From a checkpoint of a small contrastive image-text model.
Model: 15.5M parameters, encoder activation gelu, encoder patch size [8, 8], encoder layers 8, encoder width 320, text encoder width 192, text encoder layers 10, text encoder activation swiglu.
Training: adamw at rate 0.0012, 9600 steps, batches of 128.
Data: trained on simulated stained blood smears, 97500 training examples, 12.6 epochs.
Rows from block 2 of the text encoder of a small contrastive image-text model, named by matrix and row number. Rows with one number belong to one neuron. Each number is 50 + 15 x the weight over its row's rms, rounded and kept within 0 to 99. All counts start at 0.
Before each neuron's rows are labels from the 100 texts, of 14976, where the neuron reaches its largest size: "tokens" is the input token at the peak. Only what is clearly more common there than usual is listed. The data: simulated stained blood smears. In brackets: how many of the 100, against the usual share in percent.
# gate: MLP gate (text_encoder.blocks.2.mlp.gate.weight, 576x192), inputs 112-139
# fc1: MLP up (text_encoder.blocks.2.mlp.fc1.weight, 576x192), inputs 112-139
# fc2: MLP down (text_encoder.blocks.2.mlp.fc2.weight, 192x576, transposed), outputs 112-139

tokens: "discs" (100 vs 1.4)
gate.128:54 73 49 50 27 50 49 42 37 49 24 44 60 70 49 70 36 49 75 40 44 45 85 49 38 11 36 40
fc1.128:57 70 34 51 55 33 52 54 57 51 57 35 55 46 37 42 41 69 55 38 51 52 28 46 42 28 41 33
fc2.128:35 57 56 50 58 47 48 69 53 56 50 45 43 46 42 41 44 31 57 49 50 53 30 18 28 57 53 36

tokens: "-" (100 vs 2.7)
gate.472:62 29 54 51 55 32 43 56 49 49 31 34 42 60 70 35 41 66 49 22 67 63 48 57 26 73 64 58
fc1.472:55 36 30 65 47 45 62 59 62 55 31 72 46 76 44 57 56 48 60 36 51 65 59 51 44 54 45 37
fc2.472:09 48 38 46 48 38 48 37 35 74 40 58 47 23 75 42 69 24 60 54 69 44 38 35 49 30 39 53

tokens: "shaped" (100 vs 2.7)
gate.95:43 39 56 52 33 55 29 46 42 48 62 67 60 44 68 55 49 36 39 53 56 47 35 61 30 60 44 01
fc1.95:38 48 73 61 43 62 23 56 30 47 57 58 75 25 34 51 50 44 59 66 44 51 27 38 57 43 44 42
fc2.95:68 70 42 56 38 23 63 47 41 49 35 42 48 69 47 32 36 72 44 55 51 52 59 67 90 51 37 79

tokens: "shaped" (100 vs 2.7)
gate.230:35 60 55 40 46 48 48 43 40 48 36 36 50 79 64 69 29 89 41 66 51 48 52 62 38 22 40 51
fc1.230:63 75 59 52 49 40 54 60 39 34 61 70 29 55 38 48 64 31 51 51 55 41 61 32 44 53 39 67
fc2.230:71 34 40 42 37 39 37 23 32 54 53 69 61 50 55 67 50 38 38 52 61 40 55 19 15 64 54 51

tokens: "<end>" (100 vs 9.5)
gate.299:47 53 66 58 38 49 44 37 43 19 55 47 42 54 42 45 55 48 57 59 66 60 46 21 47 47 54 42
fc1.299:51 54 44 59 49 36 35 51 62 45 50 35 65 33 33 69 36 72 52 40 38 66 57 51 49 40 45 22
fc2.299:53 59 25 49 52 61 55 55 21 64 61 47 58 40 38 68 42 35 53 37 43 66 50 46 53 40 47 18

tokens: "," (100 vs 8.1)
gate.250:64 27 35 41 49 50 78 35 28 77 39 55 56 53 57 42 41 55 39 45 49 35 59 52 41 61 65 67
fc1.250:57 35 32 50 49 53 43 28 42 68 27 59 65 43 67 32 30 49 31 41 51 39 56 65 52 68 58 54
fc2.250:72 42 41 87 65 62 56 13 22 52 52 46 51 52 53 41 45 76 48 48 42 40 53 64 68 54 57 81

tokens: "," (100 vs 8.1)
gate.15:73 51 46 37 40 66 57 34 31 59 70 56 60 42 56 15 44 54 42 48 36 22 49 49 81 57 42 77
fc1.15:62 52 57 68 74 53 51 49 58 43 46 43 48 59 53 63 80 21 54 77 59 56 52 32 33 21 32 46
fc2.15:27 56 43 50 44 37 40 52 76 51 61 39 33 48 63 65 58 31 47 53 54 31 52 30 31 42 58 20

tokens: "large" (100 vs 8.1)
gate.453:50 36 71 41 32 37 57 62 67 46 50 64 53 68 44 71 22 34 35 45 39 52 48 91 59 65 33 50
fc1.453:47 75 43 66 31 36 57 54 49 55 27 68 62 54 41 55 57 37 41 52 34 54 44 42 65 34 21 50
fc2.453:33 49 33 86 60 51 72 42 42 48 53 34 65 79 63 52 70 13 48 45 61 52 58 53 65 48 59 37

tokens: "discs" (100 vs 1.4)
gate.485:44 43 92 37 43 63 60 25 39 52 70 46 47 67 15 65 50 51 45 85 37 35 34 51 60 64 52 63
fc1.485:48 62 70 36 53 38 41 50 49 58 55 39 39 42 44 56 52 64 32 46 44 44 21 38 33 61 62 64
fc2.485:36 50 45 71 39 46 25 88 52 49 44 35 34 32 45 37 47 86 47 39 53 71 62 39 52 56 47 67

tokens: "target" (100 vs 1.4)
gate.548:44 23 69 66 38 79 36 76 64 28 63 55 47 56 51 53 41 58 47 41 44 59 39 58 27 47 40 48
fc1.548:61 81 14 56 65 27 71 31 38 66 59 30 30 38 47 46 74 43 44 57 64 43 57 36 62 70 60 38
fc2.548:31 60 38 61 49 25 54 41 24 69 47 39 37 58 68 45 73 62 55 60 80 41 78 11 68 56 73 49

tokens: "a" (100 vs 8.1)
gate.363:60 40 54 49 43 35 60 50 44 41 48 49 53 61 55 68 66 31 42 67 29 46 50 51 75 53 44 71
fc1.363:44 70 49 50 42 41 26 42 50 32 62 57 55 59 40 68 47 56 57 39 69 60 58 45 53 73 61 54
fc2.363:90 50 43 35 40 22 51 56 48 47 58 33 70 27 48 28 48 46 51 46 45 38 52 74 68 24 44 46

tokens: "target" (100 vs 1.4)
gate.138:31 41 58 60 71 44 60 48 71 35 43 79 38 70 55 47 26 62 41 21 35 73 71 41 44 37 61 48
fc1.138:48 17 78 40 50 62 43 57 60 67 54 64 75 67 73 54 44 40 45 55 46 41 24 64 26 42 48 26
fc2.138:69 62 39 40 40 78 26 72 57 45 45 67 61 64 49 56 38 11 38 65 64 36 50 81 06 43 50 52

tokens: "a" (100 vs 8.1)
gate.356:72 59 78 16 20 57 58 47 31 61 37 47 47 40 45 30 24 41 47 49 26 53 44 48 44 33 62 74
fc1.356:64 33 68 39 42 22 53 58 62 48 65 65 11 59 26 63 52 45 67 43 24 35 50 44 40 76 59 68
fc2.356:83 41 59 38 52 73 68 40 45 48 53 43 55 65 62 43 50 77 38 57 32 64 80 42 64 45 55 83

tokens: "a" (100 vs 8.1)
gate.48:46 37 24 36 25 71 44 44 37 39 54 57 67 53 37 31 45 70 48 40 66 62 55 40 40 78 44 05
fc1.48:21 47 41 50 62 36 40 51 49 62 67 33 32 58 42 29 50 52 56 52 67 52 37 59 49 83 58 36
fc2.48:14 45 62 72 45 54 36 41 83 53 67 59 31 53 41 51 61 33 67 56 68 60 51 20 43 42 74 27

tokens: "a" (100 vs 8.1)
gate.405:76 63 55 51 32 53 38 43 40 71 43 63 41 49 38 48 83 37 49 89 52 52 58 30 55 35 33 56
fc1.405:70 14 39 44 64 55 60 42 21 64 41 52 36 60 55 75 76 30 36 45 39 26 52 65 84 41 38 70
fc2.405:07 55 45 41 37 48 26 58 68 76 53 47 61 36 41 73 55 18 50 31 39 43 39 24 37 36 61 39

tokens: "with" (100 vs 1.3)
gate.86:61 36 34 38 42 62 52 43 40 62 46 73 16 27 67 42 63 60 41 61 78 41 63 43 54 51 31 36
fc1.86:34 41 39 75 51 55 53 54 51 49 33 58 23 69 80 40 49 69 44 51 50 13 30 46 69 65 40 42
fc2.86:48 62 59 74 67 22 61 30 47 52 46 43 62 37 57 60 34 43 65 31 52 62 64 48 58 28 51 12

tokens: "," (100 vs 8.1)
gate.301:77 27 26 34 42 50 55 64 41 83 44 50 62 64 59 59 36 64 51 66 42 49 55 50 51 37 46 54
fc1.301:24 74 33 72 57 75 54 57 36 44 67 44 46 71 70 82 84 52 47 69 39 62 48 30 55 29 33 39
fc2.301:23 50 71 29 50 42 34 63 82 39 43 35 16 46 42 58 39 48 64 61 45 43 51 30 14 42 56 43

tokens: "," (100 vs 8.1)
gate.265:59 33 52 35 45 58 69 47 48 50 41 50 36 53 44 44 25 51 36 52 41 50 64 58 54 66 58 70
fc1.265:30 44 48 53 53 55 23 44 52 53 53 61 79 50 34 58 60 60 48 49 60 57 37 38 36 34 46 41
fc2.265:37 59 54 18 24 43 73 67 63 36 56 54 64 51 54 81 50 22 40 69 77 49 47 29 25 46 60 34

tokens: "," (100 vs 8.1)
gate.315:60 40 35 54 44 56 49 46 32 78 33 61 65 36 69 26 31 68 45 57 43 14 49 66 47 73 61 63
fc1.315:64 34 36 37 36 45 51 54 40 63 25 40 54 30 64 28 34 58 46 28 34 41 61 58 85 71 56 47
fc2.315:80 50 46 77 64 83 43 20 20 41 51 54 54 59 52 40 50 78 39 46 22 30 50 61 78 54 59 81

tokens: "spheres" (100 vs 1.3)
gate.414:41 24 53 64 65 47 52 70 35 18 42 25 59 63 57 56 33 63 56 41 41 76 60 67 39 44 36 42
fc1.414:36 43 44 58 63 50 64 65 50 45 35 35 64 59 68 58 30 68 55 41 49 72 80 81 16 42 33 27
fc2.414:64 52 29 77 44 56 48 63 78 44 56 60 43 40 55 39 41 36 77 64 33 43 59 04 71 51 88 49

tokens: "only" (100 vs 1.4)
gate.538:34 40 64 54 54 60 53 56 60 72 46 62 47 55 33 49 35 74 41 45 37 48 66 37 42 71 57 58
fc1.538:70 29 87 41 40 39 46 64 38 45 43 58 44 41 26 41 58 63 54 47 56 34 25 80 32 39 37 50
fc2.538:83 44 33 62 62 53 70 72 31 34 51 35 81 53 60 59 29 46 51 33 29 68 45 89 43 68 29 65

tokens: "<end>" (100 vs 9.5)
gate.234:49 42 48 59 58 50 38 32 66 46 64 45 42 10 44 43 43 57 50 38 68 41 54 34 44 51 56 42
fc1.234:21 58 68 46 63 36 51 35 63 68 59 54 32 38 46 66 32 57 38 61 41 46 70 44 74 46 47 64
fc2.234:54 62 39 75 41 55 41 54 51 45 30 44 55 39 55 41 52 67 56 65 56 53 59 54 43 37 60 86

tokens: "cells" (100 vs 2.7)
gate.445:53 41 73 55 69 52 15 58 42 46 40 52 44 50 69 51 58 44 52 62 44 41 27 46 45 46 50 64
fc1.445:50 65 43 27 43 42 75 39 34 66 66 36 28 23 49 64 73 34 53 56 49 29 63 26 62 64 59 55
fc2.445:40 45 49 67 67 44 45 31 34 81 48 54 54 33 61 43 67 67 60 36 60 45 35 54 42 63 60 88

tokens: "only" (100 vs 1.4)
gate.109:39 52 32 50 61 54 61 38 74 32 48 50 42 36 40 61 32 49 59 42 37 37 69 34 48 79 46 51
fc1.109:23 74 48 59 49 49 44 35 55 62 54 67 54 42 39 51 43 80 57 32 57 34 61 60 53 45 63 39
fc2.109:31 68 49 57 58 62 40 47 53 37 66 38 30 50 50 43 81 60 42 62 59 41 24 11 27 57 66 62

tokens: "target" (100 vs 1.4)
gate.16:66 45 55 51 44 44 43 59 34 26 31 64 66 32 80 29 31 58 53 29 25 40 40 65 45 36 45 55
fc1.16:44 51 80 71 54 73 34 75 76 15 54 55 49 85 48 53 57 51 48 61 38 73 35 59 42 51 47 42
fc2.16:34 32 67 37 49 48 39 64 66 43 51 60 44 36 24 62 32 26 64 51 44 55 29 67 29 47 53 40

tokens: "," (100 vs 8.1)
gate.313:30 47 34 41 57 35 61 61 46 54 30 41 42 66 73 45 40 56 63 35 31 68 60 59 47 89 60 37
fc1.313:50 58 50 51 45 33 35 57 53 68 42 66 55 47 52 64 04 40 35 54 53 16 35 32 36 52 77 46
fc2.313:49 57 48 86 61 75 25 35 57 43 64 46 27 49 53 53 60 68 52 46 52 32 49 42 28 48 51 65

tokens: "nucleus" (26 vs 5.4)
gate.286:81 74 77 24 44 50 77 51 51 30 59 51 27 43 35 35 32 48 39 54 51 31 55 47 39 39 34 57
fc1.286:28 21 34 58 38 41 39 67 61 63 40 49 55 48 81 64 72 48 66 44 30 41 67 63 58 68 68 50
fc2.286:18 44 56 66 62 57 42 43 75 46 55 35 59 49 63 46 60 41 66 73 30 53 45 67 46 46 53 47

tokens: "with" (100 vs 1.3)
gate.546:17 67 60 55 48 63 45 53 47 60 76 45 72 35 52 39 42 81 38 27 53 47 45 59 42 43 47 31
fc1.546:57 27 58 26 71 21 49 49 28 27 51 46 45 38 44 41 42 25 67 40 70 56 79 54 47 61 57 55
fc2.546:74 52 41 20 45 26 49 40 59 62 62 58 38 68 38 46 54 29 32 42 75 44 30 33 35 54 66 39

tokens: "and" (100 vs 8.1)
gate.224:44 65 37 44 42 51 23 37 56 57 27 44 61 55 62 24 59 55 56 47 55 61 28 49 42 65 54 19
fc1.224:41 62 55 53 43 37 32 39 56 60 66 45 52 30 57 41 78 34 52 52 71 34 59 24 24 60 66 47
fc2.224:42 38 57 42 76 54 34 70 63 53 63 67 26 34 48 52 51 34 73 46 73 39 52 35 47 53 69 21

tokens: "," (100 vs 8.1)
gate.83:42 63 25 42 39 29 53 52 38 56 29 60 93 75 46 53 31 56 52 37 44 48 61 74 51 74 43 45
fc1.83:78 62 22 54 36 47 60 59 66 39 38 41 35 75 65 33 48 42 47 55 53 65 49 77 48 60 62 62
fc2.83:46 37 44 73 71 51 35 43 45 59 56 19 49 31 52 48 19 56 84 35 42 53 40 54 59 66 50 87

tokens: "nucleus" (100 vs 5.4)
gate.467:47 34 35 62 44 73 66 56 55 56 41 52 70 77 60 58 49 49 48 75 46 48 31 23 63 51 56 50
fc1.467:57 53 14 59 57 77 57 63 52 48 47 56 40 37 63 89 83 70 47 48 52 63 51 30 60 51 66 55
fc2.467:64 28 62 19 32 36 36 57 71 52 46 53 35 37 36 68 47 66 46 47 39 33 29 40 33 58 65 23

tokens: "cell" (100 vs 8.1)
gate.543:72 35 89 34 36 56 51 38 49 60 37 43 41 05 60 44 41 70 47 46 25 31 56 51 26 55 40 73
fc1.543:40 55 55 42 42 55 45 72 68 57 55 40 42 76 38 60 52 43 74 64 14 40 31 42 28 33 38 72
fc2.543:31 27 54 34 66 21 40 72 58 42 71 51 36 42 53 46 62 45 62 51 79 57 55 49 31 52 48 53

tokens: "kidney" (100 vs 1.4)
gate.166:77 32 40 51 52 44 38 63 39 23 45 68 45 32 57 53 57 54 60 08 62 65 56 39 42 45 56 65
fc1.166:59 57 46 69 74 49 52 61 65 52 54 66 26 39 41 67 35 92 46 61 59 60 30 73 46 34 39 42
fc2.166:31 53 38 58 64 43 29 41 59 45 25 67 58 43 60 35 44 36 33 29 48 45 53 52 57 60 73 32

tokens: "only" (100 vs 1.4)
gate.425:42 70 53 42 63 57 47 53 62 28 74 15 54 24 56 76 61 36 53 53 75 23 53 41 56 26 50 52
fc1.425:52 66 64 24 48 38 57 67 89 50 61 58 39 58 57 57 58 52 38 46 43 59 60 33 41 54 47 40
fc2.425:39 56 21 96 61 73 57 54 35 64 45 43 37 46 63 18 39 82 86 58 41 46 66 53 62 58 59 82

tokens: "<end>" (100 vs 9.5)
gate.360:61 37 59 59 62 29 48 60 25 60 57 49 58 54 39 33 46 80 43 61 46 33 41 37 54 57 34 57
fc1.360:53 90 17 53 21 73 64 30 42 44 50 53 45 36 48 40 45 47 51 46 52 48 59 55 72 37 48 55
fc2.360:47 47 57 68 49 78 56 29 51 32 38 44 66 51 49 44 57 43 48 49 57 54 52 54 84 40 36 30

tokens: "small" (100 vs 1.3)
gate.206:61 69 63 43 63 40 53 51 38 50 51 78 49 63 54 54 64 51 36 26 50 60 64 49 41 62 62 53
fc1.206:62 77 24 49 51 50 53 47 52 40 37 60 72 52 37 53 69 74 50 68 56 46 27 37 68 23 73 38
fc2.206:54 74 54 49 65 57 59 35 34 26 36 75 20 72 62 39 65 32 62 60 36 74 49 59 27 56 41 39

tokens: "cells" (100 vs 2.7)
gate.126:44 18 76 49 62 61 63 54 45 16 70 37 40 65 55 63 43 54 43 44 48 61 53 68 48 57 64 66
fc1.126:49 67 45 57 66 60 65 53 49 51 56 45 37 47 44 48 59 63 41 64 48 41 53 17 56 66 61 51
fc2.126:63 47 41 45 43 33 60 44 29 55 34 51 72 53 81 25 46 71 43 58 39 27 46 18 60 55 37 44

tokens: "ovals" (100 vs 1.4)
gate.310:61 69 49 28 34 28 54 30 34 57 44 62 56 29 59 52 50 27 48 47 47 38 41 47 59 53 42 48
fc1.310:47 38 40 55 62 39 56 62 40 09 87 67 46 43 13 43 56 55 72 35 41 57 45 36 81 56 64 70
fc2.310:35 47 38 90 66 58 52 88 56 56 52 56 50 54 25 48 38 50 43 61 42 53 52 36 65 46 53 55

tokens: "nucleus" (100 vs 5.4)
gate.327:37 46 19 60 45 76 48 54 58 82 55 45 72 63 72 65 59 69 32 74 41 35 21 56 49 55 53 52
fc1.327:42 48 32 65 61 45 48 67 65 66 48 61 39 83 69 68 76 54 36 76 33 59 40 29 34 62 32 52
fc2.327:72 42 44 49 54 32 47 57 68 64 53 46 46 64 57 59 52 55 51 74 47 47 45 59 19 44 54 65

tokens: "cell" (100 vs 8.1)
gate.273:61 37 56 54 24 51 74 61 24 37 47 59 48 53 55 26 48 43 46 38 25 36 51 68 45 43 66 37
fc1.273:65 66 26 77 50 45 40 79 50 43 40 47 42 53 58 56 41 66 48 63 46 37 37 81 55 31 50 53
fc2.273:54 26 48 71 38 79 50 64 48 38 61 67 56 40 47 51 42 53 23 25 51 41 35 42 45 55 46 37

tokens: "cells" (100 vs 2.7)
gate.115:60 46 72 34 51 56 31 45 47 34 43 50 35 53 56 26 59 47 56 50 43 48 27 49 48 46 75 30
fc1.115:63 21 54 44 52 57 34 35 71 35 74 49 46 73 53 27 49 61 62 49 21 59 65 44 57 56 63 50
fc2.115:49 33 66 51 49 46 36 44 52 29 43 61 31 74 38 55 45 50 47 70 24 40 47 78 42 20 72 70

tokens: "only" (100 vs 1.4)
gate.366:40 92 32 36 52 58 38 63 40 60 56 50 25 73 35 49 86 53 63 46 46 38 65 45 71 42 48 55
fc1.366:56 70 74 26 62 50 48 57 60 53 41 48 35 68 28 57 36 73 66 41 54 76 53 53 51 35 43 41
fc2.366:27 70 44 81 68 77 36 37 43 42 36 53 42 42 40 25 45 38 81 58 48 73 45 50 51 59 62 62

tokens: "ovals" (100 vs 1.4)
gate.373:57 59 68 31 40 29 51 44 62 41 29 45 61 49 59 67 44 40 48 37 62 43 51 61 43 42 37 35
fc1.373:34 31 72 60 76 59 54 81 48 15 49 36 45 50 33 55 16 81 62 52 49 67 66 51 59 59 57 81
fc2.373:27 36 35 91 67 58 40 80 48 40 66 54 44 40 40 47 40 60 56 65 54 53 44 17 56 60 57 46

tokens: "discs" (100 vs 1.4)
gate.0:37 43 52 48 36 42 51 51 46 47 38 44 62 66 43 51 56 57 61 40 43 49 58 72 53 49 59 29
fc1.0:37 53 46 67 63 41 49 56 35 20 54 64 49 24 40 61 68 22 26 45 40 61 47 49 38 82 56 54
fc2.0:65 46 51 54 61 62 53 26 67 28 51 05 46 54 48 43 52 34 52 53 61 51 28 23 57 51 62 69

tokens: "cells" (100 vs 2.7)
gate.43:73 50 24 39 62 56 56 64 48 47 46 28 77 99 29 84 53 46 48 60 25 37 51 34 42 45 36 50
fc1.43:60 45 63 62 53 43 62 35 57 42 59 63 48 34 43 83 62 59 43 57 81 84 85 59 50 32 54 50
fc2.43:57 44 54 42 73 47 52 74 68 21 49 48 43 53 11 44 45 27 62 50 52 59 61 36 27 37 44 57

tokens: "nucleus" (100 vs 5.4)
gate.458:19 48 22 68 55 82 47 66 74 56 56 45 59 78 73 77 65 62 35 80 47 40 24 45 33 58 54 45
fc1.458:60 48 70 38 30 55 57 29 70 29 46 45 50 38 36 53 44 44 65 48 83 54 26 73 61 25 57 47
fc2.458:42 58 47 43 58 67 42 38 21 59 50 55 41 42 48 29 52 70 46 32 42 64 60 40 69 62 47 48

tokens: "ovals" (100 vs 1.4)
gate.102:75 45 66 36 49 53 52 33 42 29 48 77 51 50 45 66 41 72 39 27 42 65 41 75 13 25 34 40
fc1.102:40 38 89 73 49 54 61 62 31 31 70 52 54 46 35 55 30 23 51 38 46 43 41 45 48 52 34 75
fc2.102:55 41 39 84 46 72 48 76 44 54 31 46 51 52 34 38 44 86 56 65 41 56 53 72 60 59 45 69

tokens: "large" (100 vs 8.1)
gate.411:52 66 66 66 46 53 58 38 42 48 37 66 86 43 51 58 23 42 60 48 38 30 26 84 53 38 47 57
fc1.411:29 34 48 42 57 43 53 37 41 47 59 62 57 71 50 50 67 15 41 29 44 74 62 36 38 64 63 39
fc2.411:45 62 50 51 49 31 36 69 28 45 55 62 55 49 38 65 51 19 50 50 44 41 35 71 38 37 36 47

tokens: "large" (100 vs 8.1)
gate.462:57 24 45 51 40 48 42 79 62 48 31 61 55 35 53 48 33 59 42 23 54 40 53 70 43 25 42 50
fc1.462:59 46 62 49 79 39 66 34 34 56 45 40 27 46 53 57 76 28 66 61 61 39 59 38 53 61 48 68
fc2.462:43 52 36 47 45 27 66 26 72 58 20 56 40 49 44 58 50 38 60 66 65 36 41 39 48 56 51 67

tokens: "large" (100 vs 8.1)
gate.347:61 15 76 53 49 54 47 41 31 18 46 39 42 15 74 50 46 16 51 57 45 54 57 61 42 36 42 56
fc1.347:55 76 56 34 48 57 32 56 71 34 46 70 70 48 45 56 47 58 64 34 66 97 59 62 66 36 40 67
fc2.347:53 48 54 81 57 57 53 53 65 56 57 58 48 64 33 45 53 61 63 46 56 61 52 58 12 66 43 70

tokens: "-" (100 vs 2.7)
gate.319:74 53 40 15 36 56 51 30 71 45 36 55 50 53 65 40 39 63 51 23 30 50 40 64 33 53 59 56
fc1.319:44 66 69 50 36 76 62 33 64 71 75 60 61 25 41 54 28 53 55 61 43 31 64 42 17 72 34 59
fc2.319:64 47 34 53 69 56 77 54 19 54 47 54 81 33 56 35 40 76 39 35 45 42 38 55 43 44 38 56

tokens: "cells" (100 vs 2.7)
gate.176:61 29 61 63 63 46 65 57 40 28 57 67 39 57 55 40 41 24 57 45 52 64 56 48 49 58 54 71
fc1.176:65 29 59 40 45 57 32 72 52 41 55 59 45 51 57 30 23 53 51 28 53 38 48 86 61 32 38 37
fc2.176:80 59 68 48 39 73 27 53 66 41 44 73 31 50 47 65 53 51 61 45 30 33 22 76 40 56 53 43

tokens: "small" (100 vs 1.3)
gate.157:57 44 41 47 28 65 62 57 56 54 51 67 41 68 62 88 36 28 44 52 50 58 36 60 31 36 26 21
fc1.157:52 59 67 61 44 64 34 54 69 07 77 48 37 39 35 62 52 59 30 35 64 61 31 31 44 07 59 35
fc2.157:59 44 66 45 53 66 46 36 25 43 42 57 53 46 45 23 56 54 23 56 31 42 48 54 35 13 50 65

tokens: "kidney" (100 vs 1.4)
gate.321:39 48 57 48 57 47 55 53 11 53 44 40 38 50 69 27 55 45 54 43 40 61 51 57 64 65 58 75
fc1.321:41 43 55 53 72 51 54 69 43 28 68 43 44 63 63 56 80 42 44 53 36 59 46 38 57 54 58 51
fc2.321:22 44 71 56 71 34 25 49 48 19 63 36 23 52 57 32 72 42 58 60 57 62 32 12 55 40 75 45

tokens: "discs" (100 vs 1.4)
gate.433:67 34 30 58 49 45 49 45 51 49 46 80 48 54 44 53 33 80 62 40 50 54 76 61 74 37 35 43
fc1.433:22 47 40 50 32 53 32 71 69 63 59 23 49 65 53 60 54 64 68 46 77 47 52 47 60 40 32 28
fc2.433:17 40 65 56 60 29 50 84 62 52 52 40 40 44 43 53 53 33 73 28 61 66 56 35 31 44 61 45

tokens: "spheres" (100 vs 1.3)
gate.333:31 56 43 65 41 55 54 68 45 76 44 57 64 63 71 64 45 29 55 47 59 59 56 24 44 71 61 54
fc1.333:41 31 59 54 50 46 75 43 45 47 48 61 24 27 21 25 60 55 28 73 25 17 28 56 51 76 75 56
fc2.333:46 65 50 64 33 56 62 06 50 43 44 68 55 69 62 51 49 44 34 79 62 30 16 40 28 61 46 52

tokens: "large" (100 vs 8.1)
gate.170:71 50 53 59 23 72 48 63 71 78 48 48 46 51 42 47 61 54 49 48 62 42 37 53 69 37 36 78
fc1.170:23 53 47 42 52 85 46 65 60 23 47 30 60 43 37 59 43 57 47 36 56 52 63 70 35 49 22 39
fc2.170:59 59 65 43 37 40 53 50 50 47 52 54 61 57 29 61 37 59 52 73 45 44 47 31 67 44 76 50

tokens: "-" (100 vs 2.7)
gate.362:68 80 69 42 48 60 36 53 60 60 57 41 47 22 41 30 20 59 34 47 48 32 39 45 25 35 67 49
fc1.362:52 89 68 39 50 46 54 38 47 51 53 55 20 54 52 33 43 69 38 53 51 74 68 44 63 08 59 62
fc2.362:46 73 37 32 27 46 64 59 38 45 39 76 66 46 57 42 54 33 46 44 63 84 43 61 61 41 39 43

tokens: "and" (100 vs 8.1)
gate.150:37 35 27 32 34 32 64 48 42 40 67 35 60 52 43 63 44 40 50 20 52 33 51 33 41 78 47 50
fc1.150:43 57 68 66 44 71 60 41 46 63 63 46 60 54 42 39 39 54 51 51 28 49 37 55 54 48 58 38
fc2.150:40 48 65 66 81 43 22 46 65 61 68 54 32 31 44 41 49 28 64 50 59 58 45 00 46 52 63 55

tokens: "large" (100 vs 8.1)
gate.428:29 16 40 43 43 82 44 75 54 34 55 57 66 59 48 69 49 49 51 51 38 63 69 48 60 58 43 59
fc1.428:50 20 51 35 46 41 56 61 46 24 49 45 57 51 53 64 48 42 66 56 42 50 48 59 54 24 21 57
fc2.428:58 59 52 48 51 49 46 68 46 29 35 44 71 27 44 45 38 47 52 48 45 62 45 86 50 59 47 36